A small image classifier, trained from scratch: patch size [2, 2].
Rows from block 9, named by matrix and row number. Rows with one number belong to one neuron. Each number is 50 + 10 x the weight over its row's rms, rounded and kept within 0 to 99. All counts start at 0.
# fc1: MLP up (model.blocks.9.mlp.fc1.weight, 768x256), inputs 0-127
# fc2: MLP down (model.blocks.9.mlp.fc2.weight, 256x768, transposed), outputs 0-127
fc1.52:48 55 54 44 58 43 41 47 64 48 38 64 46 40 48 35 60 58 46 38 40 40 52 56 51 64 38 48 66 39 52 57 63 54 58 25 64 51 68 44 43 42 56 42 52 49 45 45 38 55 67 47 50 64 55 63 47 48 56 65 42 37 46 43 56 53 37 61 59 34 45 56 70 44 50 26 60 44 51 41 42 44 51 46 54 50 48 57 43 53 80 46 50 47 62 55 69 51 53 45 32 72 62 50 49 52 54 68 54 50 55 44 36 40 38 50 61 32 40 67 48 65 36 69 53 46 39 45
fc2.52:58 48 63 55 38 47 38 62 50 36 52 64 51 45 51 59 53 51 41 50 74 59 41 61 55 64 30 59 55 48 69 38 30 51 62 54 43 46 56 56 51 73 50 52 47 39 33 66 41 57 43 71 74 39 47 31 59 29 47 43 57 39 36 52 61 28 54 43 43 58 48 34 53 55 50 45 47 41 54 57 66 35 59 68 44 57 48 43 54 55 38 59 55 40 63 49 57 48 34 38 66 40 47 40 47 30 61 28 51 57 54 57 48 44 40 52 42 44 64 68 76 28 40 56 49 64 42 64
fc1.53:61 63 44 63 48 60 62 45 56 49 69 65 62 58 40 49 52 48 45 51 37 43 52 51 56 50 53 58 39 65 49 41 39 48 63 41 32 52 31 41 29 51 54 53 43 52 57 50 32 58 47 45 44 51 59 60 58 48 39 43 43 32 64 43 59 38 29 37 55 43 52 39 53 64 35 53 37 61 63 43 45 52 33 48 50 68 44 60 43 45 46 60 39 60 61 21 50 49 73 56 39 55 55 46 43 57 55 45 44 57 43 43 50 72 45 53 51 43 52 49 35 54 47 29 62 63 50 54
fc2.53:55 47 48 59 66 39 46 69 66 49 50 64 61 38 52 45 62 59 53 54 47 45 58 57 56 57 40 51 40 48 61 31 34 34 53 67 53 49 56 31 48 62 50 52 57 33 58 35 45 46 39 60 53 65 73 54 55 37 41 65 35 38 47 32 57 51 41 41 51 51 49 55 51 63 42 31 38 34 50 44 37 30 34 49 45 39 62 41 39 48 66 40 47 39 68 43 53 58 66 55 41 53 61 38 53 49 54 46 44 53 48 59 46 56 31 69 59 51 56 45 52 51 27 53 45 57 60 64
fc1.54:49 53 55 73 49 47 55 44 42 48 60 55 63 66 53 32 46 56 51 69 27 49 50 46 35 60 46 52 43 47 56 56 43 38 57 45 61 58 52 54 43 40 63 67 28 43 65 56 69 51 52 28 57 49 70 60 49 42 60 41 52 51 70 45 76 38 29 57 54 57 51 50 63 53 50 25 44 52 62 49 52 60 54 54 48 65 50 48 44 41 61 45 48 50 46 35 59 59 64 57 51 60 63 40 51 49 63 35 26 62 49 47 54 52 39 55 50 50 57 56 33 44 20 46 49 51 69 67
fc2.54:56 41 28 39 58 48 51 57 74 44 41 45 47 50 48 49 64 45 50 38 49 41 67 36 63 51 60 44 51 63 42 52 56 67 42 50 48 61 68 60 66 40 45 37 68 37 38 31 65 47 48 42 52 47 37 41 38 69 44 48 57 61 49 50 31 57 64 44 50 36 38 47 64 45 48 54 37 53 56 63 63 55 46 52 50 45 74 50 62 69 67 68 38 69 65 51 40 67 38 61 57 49 47 44 47 58 42 44 60 43 41 56 52 48 64 39 51 55 46 50 60 66 72 48 50 49 46 44
fc1.55:45 64 38 40 56 60 53 57 50 42 50 52 48 61 63 43 40 50 52 61 26 57 54 62 39 55 51 56 41 43 71 33 42 61 55 39 68 49 54 35 51 33 71 58 43 50 56 46 62 42 48 46 57 38 60 71 54 50 58 49 59 41 62 51 52 49 51 42 52 42 67 47 47 42 47 52 15 40 46 42 36 49 45 36 54 45 53 62 29 46 60 70 55 49 60 43 55 48 48 39 31 46 52 35 56 71 61 39 36 68 34 39 48 58 51 61 40 55 48 75 48 50 53 42 46 54 45 45
fc2.55:54 51 51 42 52 49 52 57 42 42 36 41 33 52 61 38 38 48 53 72 38 70 54 44 48 37 53 42 37 59 48 37 62 60 44 36 65 59 50 36 57 36 69 59 37 57 59 59 48 49 53 27 41 46 48 64 66 56 57 37 46 47 41 56 36 44 42 50 61 59 52 57 45 26 70 39 45 47 66 43 33 59 39 31 62 49 49 67 32 33 48 61 58 61 54 41 55 44 55 52 48 49 57 41 64 55 55 51 33 40 37 40 57 58 65 54 46 39 57 68 42 44 44 52 68 45 40 33
fc1.56:30 49 40 61 51 56 60 35 52 47 65 62 59 60 66 60 43 30 43 51 41 62 48 63 33 64 41 60 58 41 32 73 40 55 62 42 63 51 62 49 53 50 43 55 38 53 39 43 55 52 45 47 47 47 56 46 65 44 58 48 57 52 54 28 49 43 43 71 54 33 55 64 58 43 47 54 44 43 48 35 52 55 59 54 47 47 60 49 22 55 54 68 38 43 64 44 44 54 74 54 24 40 53 47 43 42 54 45 51 57 59 44 51 37 38 54 60 52 47 62 56 58 38 40 42 51 45 50
fc2.56:52 58 50 60 50 35 39 71 57 44 53 50 25 55 41 67 52 48 53 60 51 56 54 56 72 46 53 43 57 48 44 38 59 46 40 66 39 43 45 75 62 67 46 36 45 54 41 45 42 62 57 45 56 58 29 32 44 36 57 43 38 43 46 58 33 48 63 57 51 54 32 50 41 50 58 45 51 49 42 76 58 44 48 51 54 55 59 55 66 48 40 45 62 54 60 61 49 43 32 53 58 46 27 64 43 32 30 41 63 45 55 68 65 50 48 43 65 56 53 60 46 46 45 50 55 56 45 41
fc1.57:44 62 55 47 44 63 68 51 47 50 65 54 41 54 56 49 48 54 52 66 51 45 56 41 42 45 58 49 54 29 60 51 51 69 80 48 58 51 63 48 54 26 59 51 49 59 41 50 54 56 43 40 44 49 66 57 40 55 45 58 54 45 37 50 48 61 49 55 48 58 57 53 47 52 43 40 37 45 56 47 40 57 64 37 53 56 59 58 43 43 61 52 48 59 65 59 39 47 61 49 46 48 35 42 53 64 53 55 54 57 38 50 47 50 63 50 51 49 48 69 56 58 52 57 43 51 45 45
fc2.57:40 43 58 69 29 66 43 42 51 61 61 54 60 49 63 46 54 44 48 46 45 43 43 37 53 41 65 56 69 59 61 67 55 49 52 33 45 51 46 68 58 48 43 45 71 44 43 44 56 50 56 58 42 47 50 49 32 54 43 63 55 72 48 61 42 58 57 45 21 52 43 59 49 52 49 54 55 31 42 43 41 56 55 74 37 71 48 44 56 63 61 48 45 42 49 58 37 54 56 51 54 55 37 60 54 46 44 61 55 37 68 63 54 52 50 39 47 80 42 47 48 56 58 40 45 53 54 55
fc1.58:43 56 48 46 55 45 42 43 56 33 77 45 62 47 43 55 41 42 44 59 16 46 46 46 37 48 46 60 53 57 42 48 58 61 49 48 41 50 46 30 21 40 38 42 43 48 49 38 40 47 58 39 42 62 59 43 45 44 46 47 43 51 60 31 55 37 44 46 64 39 45 42 56 40 43 44 54 64 50 34 58 52 46 42 38 63 44 63 52 37 62 33 51 56 53 33 36 45 57 30 35 50 50 51 49 42 66 42 52 40 46 25 52 58 60 47 52 49 48 50 31 59 34 29 49 64 56 53
fc2.58:60 31 75 57 46 62 51 64 42 49 26 53 35 50 51 52 49 72 52 53 77 65 44 46 62 48 63 44 53 44 76 49 51 51 55 58 49 46 47 52 45 63 53 59 51 57 51 61 58 51 43 57 60 30 27 49 61 42 42 43 50 48 50 76 39 55 62 48 49 58 34 49 40 56 39 59 38 40 52 60 40 55 54 74 59 41 55 58 40 55 37 52 45 40 58 53 45 55 45 61 61 41 43 36 52 46 36 49 51 59 44 62 62 53 49 49 42 63 75 50 66 38 65 60 52 54 42 47
fc1.59:51 50 49 46 41 45 58 43 38 56 52 59 53 50 41 49 51 57 37 45 32 40 50 65 21 59 48 49 49 36 63 53 55 67 63 29 54 63 48 36 29 20 51 50 49 62 43 45 47 54 49 56 38 42 65 78 61 48 58 55 57 47 55 42 55 46 29 66 47 37 57 50 65 42 59 51 54 55 46 28 38 55 67 42 45 45 38 66 49 56 61 48 38 61 35 47 56 53 70 47 26 69 69 36 59 47 51 66 46 51 41 43 24 63 48 50 44 40 54 61 51 55 59 54 39 42 46 39
fc2.59:59 47 43 67 58 52 42 58 40 45 58 58 47 38 53 48 59 65 45 41 46 48 51 58 55 44 35 47 52 59 46 54 36 40 52 60 49 45 47 40 29 55 44 69 43 41 52 47 43 53 57 46 52 64 51 36 58 38 55 46 47 40 44 40 64 50 41 59 31 66 31 60 39 49 44 36 52 65 64 64 44 25 40 46 58 61 58 43 43 51 58 36 40 28 57 45 48 44 44 36 57 60 50 50 39 43 47 34 42 51 62 46 41 66 27 65 66 49 60 40 35 57 31 60 50 50 51 59
fc1.60:25 48 35 38 45 55 39 41 52 41 43 48 48 47 76 43 46 44 68 42 55 48 54 57 57 47 49 47 50 51 35 68 52 57 48 37 67 40 51 44 66 42 52 60 38 49 62 54 58 37 50 46 54 48 46 47 36 61 73 52 43 50 46 61 45 59 57 40 52 58 50 48 42 34 40 49 57 45 44 59 50 56 61 43 58 51 47 51 54 52 59 44 67 43 36 57 53 35 43 51 52 60 39 62 50 75 63 46 59 46 57 47 59 42 55 59 40 50 34 42 35 52 48 48 59 36 53 42
fc2.60:79 39 35 71 59 24 59 60 55 53 47 70 45 43 42 56 58 60 41 59 38 39 58 47 55 36 55 46 46 48 47 42 63 30 50 64 50 72 52 54 34 54 54 51 50 35 45 47 45 58 54 34 45 54 56 47 62 38 43 44 52 45 58 47 53 44 45 68 58 50 33 62 67 65 50 35 38 65 59 49 28 47 47 47 55 45 66 60 60 35 52 50 30 58 51 31 47 53 62 54 55 47 52 43 34 31 39 60 40 48 52 58 53 44 53 50 61 46 71 56 58 50 59 62 41 64 57 68
fc1.61:43 48 41 63 53 59 44 30 41 51 80 56 46 39 55 57 55 47 47 33 40 61 45 63 51 72 54 49 62 63 40 71 52 61 53 39 53 67 57 24 44 49 43 48 44 46 31 54 48 45 33 37 39 52 52 72 67 50 68 60 47 37 46 44 52 53 46 49 46 46 65 46 55 40 60 51 51 56 46 47 41 55 56 45 51 66 61 46 45 45 51 51 62 51 37 46 57 45 58 50 44 67 47 54 49 51 36 59 58 58 50 52 36 49 50 53 46 44 31 55 32 63 48 49 54 34 47 47
fc2.61:54 47 55 56 53 46 57 54 48 40 40 60 53 62 39 29 56 45 39 61 50 34 54 53 22 66 44 35 36 41 54 45 52 69 67 45 54 66 35 56 37 53 50 65 34 41 60 61 58 53 45 33 44 46 72 43 57 49 44 44 53 47 51 48 74 41 32 43 60 36 56 48 45 36 53 40 42 52 69 56 32 50 56 48 62 50 37 46 53 54 49 51 56 65 52 41 62 57 65 58 44 48 63 30 43 36 63 46 42 61 41 47 52 46 45 45 46 35 51 51 51 40 37 51 45 57 54 57
fc1.62:46 34 43 52 57 67 49 43 52 57 49 49 46 65 65 44 56 61 47 45 46 64 40 49 48 50 42 31 57 47 61 55 17 64 55 42 61 46 60 43 42 40 55 62 50 68 44 41 53 43 37 34 40 30 64 56 59 62 43 52 38 44 41 39 63 44 42 47 48 48 72 56 37 48 37 39 48 37 62 59 44 43 39 47 58 59 60 48 47 55 53 56 51 46 66 42 50 57 49 47 35 66 43 37 60 69 64 51 48 57 43 55 31 61 28 71 44 46 26 59 47 40 42 56 54 44 46 60
fc2.62:37 39 62 57 56 44 42 42 48 58 52 42 47 62 59 39 73 45 41 46 50 45 57 42 47 58 45 44 62 40 45 58 41 60 71 57 72 52 49 67 56 37 49 60 41 56 38 40 58 61 41 32 54 41 59 45 48 49 31 61 42 45 37 51 61 48 31 50 38 56 69 52 39 42 61 45 65 37 68 46 51 51 54 34 55 47 55 33 52 41 49 46 48 68 53 62 38 56 63 49 53 39 52 34 57 60 61 61 50 67 40 44 43 47 49 53 39 44 38 54 51 46 35 46 62 46 54 46
fc1.63:48 43 42 62 63 59 57 47 48 41 51 55 52 70 66 32 44 60 68 59 30 47 55 32 38 50 63 38 43 50 42 59 40 44 57 50 77 59 63 47 44 36 63 50 33 58 67 56 67 35 44 41 54 48 63 56 37 51 43 47 61 48 52 52 76 42 47 47 53 35 38 50 61 33 35 43 34 46 55 51 42 73 46 57 52 50 56 45 49 50 66 39 51 39 60 48 47 61 61 57 54 57 65 33 40 55 53 48 30 56 27 43 59 54 43 51 36 56 62 53 42 42 47 35 38 56 63 58
fc2.63:63 22 36 45 46 41 40 49 66 40 44 44 58 65 56 42 48 52 48 53 30 62 56 42 43 55 48 38 51 37 55 58 42 61 56 56 37 48 70 70 52 37 49 34 73 39 36 38 54 52 48 51 59 27 50 57 40 83 48 51 52 64 55 62 54 46 53 33 53 29 56 53 49 52 37 58 48 52 59 58 60 65 45 55 36 49 66 40 65 51 67 52 56 70 54 37 47 65 50 65 54 41 51 40 52 44 46 54 57 52 35 57 50 52 52 43 38 68 46 62 63 35 52 49 53 45 54 51
fc1.64:51 41 54 57 43 56 32 48 69 42 37 48 64 53 60 24 30 50 52 48 43 52 33 54 15 62 39 51 54 31 61 46 54 47 52 34 60 44 66 51 52 49 49 48 35 68 49 53 50 54 39 59 52 48 52 47 55 70 52 39 58 46 65 44 62 41 48 43 58 49 48 57 52 53 36 59 35 42 35 51 55 59 55 55 33 54 55 55 41 50 56 53 36 37 57 48 54 51 51 37 42 52 53 39 36 48 56 39 53 43 30 41 48 49 50 54 29 61 56 71 59 52 31 43 43 60 39 49
fc2.64:32 57 50 31 50 40 54 60 46 45 62 53 48 48 36 58 60 54 41 47 65 44 58 51 68 48 56 53 37 70 48 38 45 32 43 59 41 52 38 49 57 50 51 54 42 55 59 35 34 53 57 39 59 55 45 45 56 48 44 44 36 37 57 50 36 31 53 67 57 55 51 50 65 41 49 46 52 67 55 48 65 38 38 41 56 51 35 46 83 37 37 49 56 58 47 41 48 50 39 50 49 53 42 64 48 48 70 42 58 57 66 47 51 62 49 56 74 42 37 28 48 51 51 38 60 36 55 48
fc1.65:37 64 58 34 49 53 52 46 58 37 43 46 59 58 57 42 51 55 57 43 30 39 40 52 28 55 33 45 59 36 45 57 52 53 49 18 53 49 73 35 42 39 57 53 51 42 54 43 49 61 44 38 57 49 79 56 49 60 55 61 39 41 44 41 63 47 45 49 42 41 61 49 61 42 42 30 52 37 40 37 51 59 64 47 32 46 57 65 53 60 41 47 46 55 63 42 58 50 53 33 23 68 52 44 46 51 64 55 59 37 51 28 58 53 41 57 47 49 42 70 40 62 39 40 34 36 56 34
fc2.65:62 39 53 57 50 23 48 68 52 54 55 62 45 41 41 61 55 69 41 56 61 45 48 55 52 46 39 42 56 33 46 50 48 39 50 67 59 49 47 51 69 62 30 45 46 52 46 71 45 56 39 56 46 33 39 43 55 48 52 42 45 38 39 58 46 48 57 69 51 62 43 57 50 57 76 51 53 40 52 49 48 45 64 50 65 53 73 57 39 44 39 54 49 60 61 51 60 48 55 60 64 51 45 43 35 30 33 53 57 51 49 69 60 36 49 48 45 49 60 41 67 36 56 58 61 55 50 53
fc1.66:52 41 42 56 48 60 47 41 55 52 76 62 63 58 65 55 54 49 52 58 33 44 47 71 49 75 67 63 35 50 51 57 45 32 51 47 56 65 53 30 53 34 56 62 40 57 65 58 49 51 28 47 49 43 65 63 49 38 49 53 34 34 63 31 52 48 45 40 39 43 55 53 47 51 53 52 35 34 45 28 32 69 52 58 43 54 57 64 49 41 55 61 52 41 48 40 65 55 78 50 38 46 49 43 57 59 50 39 45 61 42 38 46 69 46 74 52 54 49 59 44 46 33 31 55 51 52 49
fc2.66:61 51 48 45 43 57 54 54 30 50 58 50 43 46 85 67 41 66 51 44 48 49 41 57 63 61 43 53 54 57 59 52 34 40 56 54 67 46 33 30 43 45 53 70 52 69 52 65 51 50 44 45 34 38 46 58 66 50 41 61 50 45 52 64 49 45 37 67 45 54 68 55 48 53 57 51 31 42 55 36 49 66 48 38 58 44 61 68 36 29 36 62 53 38 35 49 58 47 65 36 59 55 51 34 56 68 56 40 46 54 48 49 44 67 46 68 45 39 40 52 47 53 67 40 60 47 45 48
fc1.67:60 32 39 46 44 46 40 37 50 59 51 69 48 54 80 49 58 54 62 53 34 45 49 67 57 63 40 42 46 25 44 48 54 43 43 55 54 54 50 52 53 39 47 66 30 56 54 51 60 64 47 76 50 44 43 61 33 52 55 53 53 35 49 59 42 34 45 56 51 42 44 42 50 47 36 50 46 43 60 26 56 79 55 48 43 54 49 66 51 36 64 44 57 50 56 39 41 55 58 45 47 50 42 38 42 67 49 60 55 42 52 43 61 43 58 56 30 63 41 58 53 42 54 43 55 45 45 38
fc2.67:57 44 41 82 47 22 76 48 51 66 59 50 51 39 52 52 35 65 54 41 50 56 49 62 63 39 53 62 39 52 45 62 62 22 62 66 43 60 41 73 47 66 53 50 53 37 61 58 70 53 60 54 56 65 46 36 49 44 70 52 52 41 61 42 51 56 50 61 43 29 31 52 53 52 48 41 49 77 49 55 36 62 35 28 71 40 58 57 62 48 50 49 49 38 34 68 53 37 42 47 50 60 48 53 41 44 43 61 38 69 58 55 43 37 51 52 65 38 55 41 43 62 56 62 39 52 41 54
fc1.68:37 47 54 44 44 67 62 44 39 57 44 54 61 55 59 40 45 53 42 55 41 41 44 55 26 59 54 48 47 44 72 44 42 52 55 32 57 62 56 38 39 36 55 68 55 67 73 63 61 50 47 44 45 46 70 46 65 49 68 58 49 48 57 38 71 40 40 57 48 44 65 55 63 50 55 44 49 44 55 47 45 66 42 51 50 49 56 56 32 56 53 61 50 33 53 53 62 49 71 38 30 80 63 46 57 54 55 47 45 61 48 38 36 50 39 65 43 44 44 52 45 53 40 45 38 36 47 56
fc2.68:46 59 57 40 62 56 58 44 49 59 68 48 66 50 55 48 43 55 48 42 40 52 49 57 35 60 59 62 44 38 62 47 35 55 52 50 53 36 55 40 48 43 46 79 42 59 52 43 60 57 36 65 52 54 70 38 53 50 49 69 44 33 38 51 62 33 35 50 43 57 59 51 61 66 45 53 52 32 40 38 49 57 52 48 47 42 44 52 30 53 40 54 34 35 54 63 50 70 69 28 38 45 59 43 35 63 52 50 61 58 49 42 34 57 33 70 29 51 49 52 51 60 45 38 36 46 41 57
fc1.69:35 53 57 50 52 64 59 51 34 50 63 48 54 44 53 38 44 55 52 43 44 52 43 50 45 34 50 46 52 61 77 53 34 73 59 32 52 27 50 50 51 42 66 63 61 64 59 70 57 51 45 51 41 52 79 63 64 46 61 51 45 54 48 45 65 61 43 46 29 56 80 57 41 44 49 63 46 53 44 46 34 46 55 46 45 57 51 53 49 45 50 55 51 41 51 59 42 60 56 47 38 57 47 55 61 53 74 34 39 63 52 50 38 54 43 53 57 31 44 39 41 62 43 49 37 36 57 54
fc2.69:55 58 58 56 45 48 56 53 45 59 57 52 49 48 57 68 57 44 60 64 62 39 45 42 55 58 35 58 76 35 52 33 67 44 58 63 52 38 49 46 51 44 60 60 33 52 49 58 44 55 58 71 49 57 48 50 42 31 42 40 62 46 37 68 41 51 48 44 36 63 30 53 47 59 65 44 44 33 48 42 58 47 56 47 50 60 41 74 37 55 39 39 40 38 63 54 36 34 56 36 55 41 43 49 48 70 40 42 54 32 41 45 49 58 57 54 52 66 58 59 44 50 65 59 47 79 37 45
fc1.70:56 38 34 71 60 50 61 48 48 53 74 63 50 61 56 40 68 67 55 54 30 52 46 70 51 44 41 40 36 48 56 45 39 49 61 56 46 46 43 41 38 40 48 57 38 51 53 54 58 52 52 38 37 48 52 58 42 44 48 56 37 34 65 44 51 46 41 45 55 47 59 63 46 63 50 38 44 53 55 58 36 44 30 34 66 69 62 54 44 39 60 44 56 41 55 31 42 39 53 55 31 62 52 43 57 61 58 43 48 60 41 47 37 65 45 69 43 45 38 51 35 41 46 48 56 47 46 64
fc2.70:64 36 45 53 55 48 55 48 40 62 63 64 56 44 56 45 42 63 49 48 45 47 77 58 56 53 70 52 32 58 57 51 41 39 39 57 53 68 54 54 38 56 68 60 60 47 49 43 64 58 38 42 61 40 52 65 38 36 52 77 41 39 57 52 38 40 33 49 35 41 52 52 39 43 45 59 40 69 64 43 36 63 48 38 58 35 54 40 55 34 54 59 51 57 45 47 56 62 51 54 59 56 50 39 42 51 39 57 38 66 40 57 46 62 63 54 42 41 44 56 45 47 58 54 56 58 48 45
fc1.71:48 50 47 38 37 67 52 62 64 37 48 58 54 35 58 41 54 67 42 48 50 51 61 45 53 53 37 69 62 36 69 23 53 44 57 28 50 72 74 43 52 50 50 39 62 61 48 56 57 52 51 52 57 53 44 51 58 55 33 52 46 37 59 50 53 37 59 47 64 34 65 48 64 42 34 53 47 52 50 53 59 51 40 51 43 66 67 66 44 54 54 65 49 44 70 46 49 58 57 48 40 47 45 48 53 50 76 55 61 54 44 33 50 54 51 57 53 47 52 51 60 48 55 31 62 43 41 49
fc2.71:45 55 53 45 34 36 43 58 62 53 63 47 54 43 43 69 56 46 43 58 62 52 45 67 56 62 52 43 69 54 32 54 50 53 54 63 57 27 47 52 78 51 29 55 35 69 41 37 44 53 46 57 46 47 25 32 48 45 52 34 55 48 43 39 63 34 73 55 69 29 43 43 49 47 64 37 56 34 41 44 73 47 36 55 46 54 40 62 58 57 43 45 46 56 50 47 50 41 44 62 44 34 35 44 51 39 52 42 43 52 65 61 64 57 40 33 57 63 40 39 45 39 45 41 36 39 57 63
fc1.72:38 49 41 52 50 71 40 53 59 44 40 54 63 48 71 54 16 48 61 49 50 45 32 56 29 55 51 44 52 55 61 66 42 53 59 33 50 44 43 21 51 50 49 53 33 50 54 51 45 42 35 60 41 49 60 49 62 63 59 49 45 45 61 38 59 61 50 46 60 47 45 65 40 45 51 54 40 50 38 36 26 58 47 63 51 40 48 61 19 60 58 34 50 19 54 39 58 51 63 46 27 53 45 38 51 69 51 38 48 47 37 40 50 53 55 66 38 63 63 47 34 53 46 48 47 51 44 52
fc2.72:32 60 50 49 43 72 45 33 47 48 62 42 51 51 74 47 55 38 58 53 53 47 44 49 35 57 50 68 64 36 44 40 38 54 53 49 57 48 56 44 50 34 51 56 43 44 43 69 43 51 47 53 47 47 46 51 49 62 67 57 55 49 38 54 43 64 56 57 40 66 69 58 48 52 52 57 63 22 40 29 56 61 54 46 46 49 60 48 30 43 39 50 43 34 46 58 43 42 46 35 49 36 41 41 52 56 42 54 65 62 36 29 41 56 58 49 37 46 40 65 47 67 46 58 64 57 58 42
fc1.73:30 47 56 42 44 61 51 50 50 43 67 53 47 51 69 42 44 49 57 61 46 48 42 57 36 54 62 49 49 49 56 46 38 51 60 33 71 63 41 44 56 21 57 61 40 72 60 62 52 53 43 52 42 41 57 63 44 56 51 51 43 42 55 50 48 57 55 44 51 44 58 53 44 33 59 47 35 37 51 35 43 62 45 59 41 55 63 67 37 50 57 45 46 52 44 48 52 53 63 44 47 43 41 45 64 62 62 36 44 45 43 38 50 77 55 64 37 49 49 55 33 50 49 31 55 41 47 52
fc2.73:54 43 62 46 52 37 51 62 40 52 56 34 61 41 60 62 52 52 68 45 47 59 44 64 43 48 42 42 40 40 58 48 47 52 55 63 45 26 59 40 54 45 45 72 51 41 39 47 58 55 51 53 48 60 55 52 45 42 41 57 47 54 27 49 55 35 59 59 54 60 60 56 48 61 58 27 53 31 44 39 53 52 45 61 60 53 56 51 43 32 64 42 54 45 53 57 53 55 49 49 50 46 60 31 57 53 67 46 44 58 29 52 55 59 37 46 44 61 60 62 46 56 35 51 43 57 47 44
fc1.74:47 49 35 42 34 54 44 48 49 45 62 65 59 66 68 49 46 51 58 58 33 43 46 62 36 69 65 51 35 46 63 42 35 51 60 43 49 53 54 29 40 32 49 65 44 58 58 60 49 46 46 46 47 45 60 60 60 42 71 54 42 45 55 46 59 55 48 45 48 34 69 54 48 53 51 54 31 33 57 34 36 70 36 42 51 55 58 71 48 44 46 58 54 45 48 32 57 41 60 47 40 65 49 36 46 60 58 41 45 54 39 31 45 65 47 63 35 38 39 57 42 43 40 43 61 50 54 53
fc2.74:45 47 45 41 38 54 53 52 48 53 41 57 66 53 66 56 53 60 66 64 36 44 41 59 34 63 59 57 53 44 69 33 43 39 49 49 61 55 52 35 50 42 59 63 48 66 59 49 53 55 46 50 48 46 50 48 49 54 49 52 43 43 60 56 50 43 40 45 47 50 69 52 46 41 56 48 26 33 52 43 43 69 35 33 47 45 58 57 36 37 41 59 49 40 58 51 43 48 47 34 40 60 51 27 65 67 54 48 46 47 30 47 40 74 51 74 32 47 36 52 46 47 51 33 56 41 51 40
fc1.75:56 57 42 38 46 75 42 36 49 32 63 37 45 73 55 50 48 61 59 56 40 70 43 42 50 50 46 56 63 42 49 46 40 55 60 34 63 50 60 51 53 37 59 57 55 52 44 41 50 49 31 72 56 47 66 51 55 50 60 52 50 41 46 55 57 44 55 35 39 34 81 60 54 47 50 64 50 40 41 49 54 75 53 27 31 38 67 63 38 55 46 59 59 58 53 53 44 49 50 30 33 38 52 42 44 50 54 39 46 45 45 26 55 62 45 61 31 40 37 51 47 59 44 38 67 50 55 46
fc2.75:48 61 47 54 37 52 61 58 52 52 41 67 40 35 50 47 61 65 57 50 58 40 65 21 69 53 62 40 69 58 53 46 55 66 61 54 56 44 55 62 69 46 51 31 50 56 58 59 63 55 60 62 65 35 39 42 42 58 47 39 53 54 55 59 57 53 58 45 52 50 29 46 47 36 49 41 35 43 50 53 48 56 61 61 44 47 66 60 51 58 50 55 41 48 70 57 44 48 45 59 59 43 38 48 59 30 42 61 37 50 51 62 78 49 65 40 46 66 57 37 45 44 53 51 40 36 55 37
fc1.76:41 50 39 45 50 35 47 47 47 45 58 51 55 34 52 54 67 41 48 39 46 29 63 75 44 64 54 38 40 60 48 64 64 53 56 45 48 46 49 41 53 28 45 39 50 65 39 34 50 67 52 34 54 59 57 68 30 34 40 70 42 44 50 42 45 44 45 41 48 49 55 34 49 38 69 34 46 61 44 31 48 48 39 34 57 49 49 54 54 43 61 50 52 63 43 46 54 44 47 44 37 49 55 43 65 58 62 57 59 56 47 54 32 42 60 55 52 36 36 50 39 58 57 52 45 37 48 45
fc2.76:58 52 61 68 33 62 53 57 45 39 37 63 43 52 66 44 54 59 57 50 61 54 41 40 59 44 56 50 63 46 63 46 47 63 52 49 67 60 45 53 42 60 60 45 43 45 60 65 59 46 58 57 59 39 53 27 55 44 63 40 69 54 51 69 56 56 42 48 34 55 42 50 50 55 29 54 49 52 40 62 51 62 64 57 47 48 50 43 30 56 52 51 41 48 60 39 42 61 33 54 59 66 55 43 47 46 48 49 42 53 49 71 68 37 42 41 49 46 77 62 62 40 41 56 50 64 47 62
fc1.77:46 38 39 52 38 70 42 25 55 56 50 54 51 53 55 38 58 52 39 50 49 47 58 39 51 65 58 58 55 48 49 43 42 60 53 40 45 54 56 59 48 46 52 48 43 62 53 52 59 60 49 61 30 45 56 55 26 62 56 52 47 49 51 51 55 52 50 37 43 55 65 61 39 61 39 63 50 45 65 42 43 60 32 47 41 59 43 44 50 61 52 50 37 40 38 57 48 47 54 41 47 51 50 50 36 62 42 54 65 61 47 22 32 66 53 54 32 48 42 60 42 49 49 52 59 57 43 52
fc2.77:55 47 40 60 47 49 42 35 50 63 43 42 56 51 61 43 49 61 54 58 51 67 49 44 52 34 62 43 57 45 50 53 52 41 31 41 47 41 65 57 20 60 54 46 64 54 51 47 59 50 57 45 40 69 46 56 42 61 66 59 59 62 53 54 52 36 56 60 69 58 63 52 49 52 37 37 62 63 41 55 44 73 36 38 48 53 49 57 46 58 59 42 40 34 35 61 53 43 57 45 46 71 41 38 46 63 35 71 68 46 56 54 39 57 37 60 51 54 47 61 39 59 44 59 53 51 50 62
fc1.78:57 45 52 46 37 44 52 55 30 55 67 49 50 53 67 59 51 49 44 60 47 58 46 78 45 71 41 46 37 47 57 55 62 47 62 56 54 36 39 51 54 41 59 66 46 51 53 57 49 67 47 59 51 48 60 57 39 40 55 43 52 38 39 48 59 41 40 56 37 39 65 36 45 55 55 39 38 51 47 34 52 71 52 34 39 49 51 77 23 42 54 48 53 67 30 42 43 44 62 41 49 39 54 31 48 61 54 34 40 47 54 45 50 68 39 60 47 52 48 64 58 47 56 58 53 50 44 57
fc2.78:39 44 41 33 52 55 41 42 40 58 45 67 45 45 51 41 68 46 52 39 42 58 49 54 54 58 54 39 44 54 59 55 33 54 37 29 62 41 61 55 52 41 47 66 61 33 62 57 57 40 45 45 55 45 56 55 63 54 48 51 46 60 39 54 45 70 58 33 33 43 61 59 57 56 46 43 51 39 42 57 52 44 49 64 38 48 56 39 53 56 49 51 61 44 48 50 55 53 29 53 55 65 61 55 66 58 45 50 38 42 66 64 46 57 40 53 38 54 34 34 51 59 46 58 43 26 70 48